{
  "model": "class-conditioned image diffusion model",
  "image_size": 48,
  "objective": "edm",
  "num_classes": 256,
  "activation": "swiglu",
  "head_dim": 64,
  "qk_norm": false,
  "width": 192,
  "lr": 0.0023,
  "beta1": 0.95,
  "ema_decay": 0.999,
  "steps": 8600,
  "batch_size": 256,
  "lr_schedule": "cosine",
  "final_lr_fraction": 0.05
}
Rows from block 5 of a small class-conditioned image diffusion model, named by matrix and row number. Rows with one number belong to one neuron. Each number is 50 + 12 x the weight over its row's rms, rounded and kept within 0 to 99. All counts start at 0. After the name is the row's rms in percent of the matrix's.
After each neuron's rows are labels from the 100 images, of 14848 (inputs lightly noised), where the neuron reaches its largest size: "patch colour" is the nearest of a few named colours to the mean colour under the peak; "strongest on" is what is common among them. Only what is clearly more common there than usual is listed. The data: histories of elementary cellular automata, time running down.
# gate: MLP gate (model.blocks.5.mlp.gate.weight, 768x192), inputs 128-191
# fc1: MLP up (model.blocks.5.mlp.fc1.weight, 768x192), inputs 128-191
# fc2: MLP down (model.blocks.5.mlp.fc2.weight, 192x768, transposed), outputs 128-191

gate.587 137:30 32 39 65 24 55 55 41 68 30 40 79 66 57 50 52 50 40 56 34 57 44 59 35 28 47 44 40 71 36 48 45 50 61 71 29 44 73 46 56 39 50 39 50 46 53 39 52 40 63 63 41 37 57 49 47 72 62 51 64 61 40 67 40
fc1.587 118:45 46 72 42 69 50 39 52 55 71 38 52 70 50 45 54 35 44 57 49 41 53 51 59 69 54 54 51 32 70 56 66 54 34 37 56 54 51 47 43 44 30 55 57 54 50 60 36 51 57 48 60 66 58 40 54 33 56 53 52 57 51 49 47
fc2.587 127:48 35 65 56 50 41 50 60 59 67 47 34 39 58 44 55 56 59 68 19 41 62 55 55 50 41 47 60 60 46 55 35 43 41 67 28 48 78 41 56 42 60 44 63 38 46 72 31 44 59 44 46 59 47 48 74 51 52 64 70 54 49 53 41
patch colour: white
strongest on: 011 turns on

gate.44 094:57 29 38 51 43 53 41 30 26 49 37 45 69 53 43 73 56 66 84 34 54 61 67 42 60 75 55 47 56 44 72 43 35 68 60 55 54 58 32 73 49 27 39 46 44 62 51 71 58 55 55 58 42 61 61 52 47 56 45 45 47 48 60 43
fc1.44 102:38 49 58 67 41 39 54 64 38 63 52 74 38 38 50 10 45 46 34 57 39 46 72 53 45 23 50 61 61 58 29 50 69 37 22 55 80 57 48 37 48 52 52 47 50 60 60 53 21 50 46 26 62 52 53 58 62 65 51 69 52 50 44 37
fc2.44 096:52 50 35 39 46 63 73 22 44 48 53 44 43 57 58 44 64 57 68 42 49 33 65 56 71 63 62 65 66 32 39 55 49 58 44 57 27 56 73 59 41 86 54 70 49 35 40 56 41 68 55 55 49 47 41 45 62 30 52 58 45 49 41 29
patch colour: white
strongest on: large cells; 111 turns on

gate.89 093:46 32 51 58 49 44 37 69 46 52 48 31 47 65 57 41 43 46 46 55 47 49 37 33 45 47 51 12 60 56 27 50 41 43 20 60 59 35 54 40 42 61 59 58 51 47 65 60 49 54 59 25 50 46 57 79 55 40 37 50 66 47 41 55
fc1.89 103:65 50 54 57 40 57 40 24 54 61 33 51 49 43 39 59 72 34 43 51 61 37 40 78 35 62 39 60 58 36 55 69 56 52 79 68 41 56 31 48 69 36 50 52 50 47 46 63 52 67 53 79 37 57 30 26 45 53 55 45 46 35 37 39
fc2.89 087:61 48 58 46 41 58 49 81 60 48 50 46 55 55 40 35 31 58 64 52 66 41 40 48 73 41 42 79 50 49 44 48 59 53 61 76 02 45 56 43 33 54 38 40 50 51 59 45 57 51 47 47 64 45 34 45 58 28 41 29 56 52 56 56
patch colour: black
strongest on: 110 turns on

gate.317 109:46 33 43 37 48 71 45 46 53 79 67 48 40 47 36 57 27 66 41 58 58 51 71 30 54 26 66 55 59 64 30 52 43 45 43 49 70 68 68 38 45 78 50 46 67 63 63 43 43 48 54 63 50 34 59 49 55 54 36 49 45 51 43 48
fc1.317 111:64 46 49 61 42 42 47 61 58 53 43 50 28 36 44 65 44 63 36 60 56 42 38 35 45 31 75 23 55 61 47 50 63 39 57 64 64 54 46 35 45 66 56 44 47 53 49 39 45 64 41 56 56 43 39 47 51 50 60 51 60 38 50 60
fc2.317 114:54 46 57 58 48 28 41 20 63 49 55 53 64 27 53 50 71 66 29 52 55 57 47 69 33 49 41 40 46 43 66 51 32 58 66 44 82 46 59 61 31 51 55 45 52 52 65 50 53 43 48 41 52 45 67 61 56 59 60 44 42 51 48 43
patch colour: black
strongest on: 001 turns on

gate.516 125:56 44 57 58 49 45 56 39 37 69 71 58 61 43 45 59 39 38 43 34 68 47 50 48 56 46 69 57 30 47 38 42 42 53 60 73 57 46 53 47 54 59 36 50 25 44 53 57 49 52 37 40 80 47 44 54 54 61 50 41 49 62 43 61
fc1.516 099:55 62 59 18 47 57 54 71 57 44 56 34 39 42 57 50 48 38 59 49 46 60 49 50 49 64 46 57 75 43 61 35 53 48 29 32 49 47 57 48 36 33 46 41 76 62 57 48 33 61 56 69 29 54 65 64 61 53 37 56 40 51 69 55
fc2.516 102:45 45 53 06 50 39 51 50 45 56 49 60 67 49 51 45 67 51 51 62 54 43 48 34 46 44 28 62 40 53 47 41 50 59 23 43 37 59 63 49 47 42 43 50 79 47 49 38 50 47 69 62 52 53 55 42 42 41 32 61 41 57 63 69
patch colour: black
strongest on: 001 turns on

gate.750 172:34 40 44 59 35 74 63 43 49 65 56 79 48 44 66 53 52 50 46 40 62 35 51 22 74 61 55 34 73 39 69 42 46 53 43 39 33 43 44 46 91 44 45 34 46 58 38 52 45 51 49 43 51 63 51 55 58 67 56 44 41 36 52 37
fc1.750 153:46 42 65 60 65 35 44 57 43 54 39 46 54 60 44 53 50 55 59 48 44 58 45 63 51 41 42 55 47 45 25 49 36 65 47 49 57 63 70 46 40 39 57 59 68 51 75 42 54 57 53 50 42 42 55 34 25 55 27 48 66 56 67 42
fc2.750 155:72 47 55 68 47 38 40 59 31 45 60 56 46 55 53 61 54 43 40 34 46 46 39 39 70 42 36 48 34 59 30 48 53 58 68 44 46 49 65 54 55 63 34 67 68 43 59 38 71 47 56 32 53 51 43 47 54 46 25 52 36 34 49 44
patch colour: white
strongest on: 111 turns on; 110 turns on; 011 turns on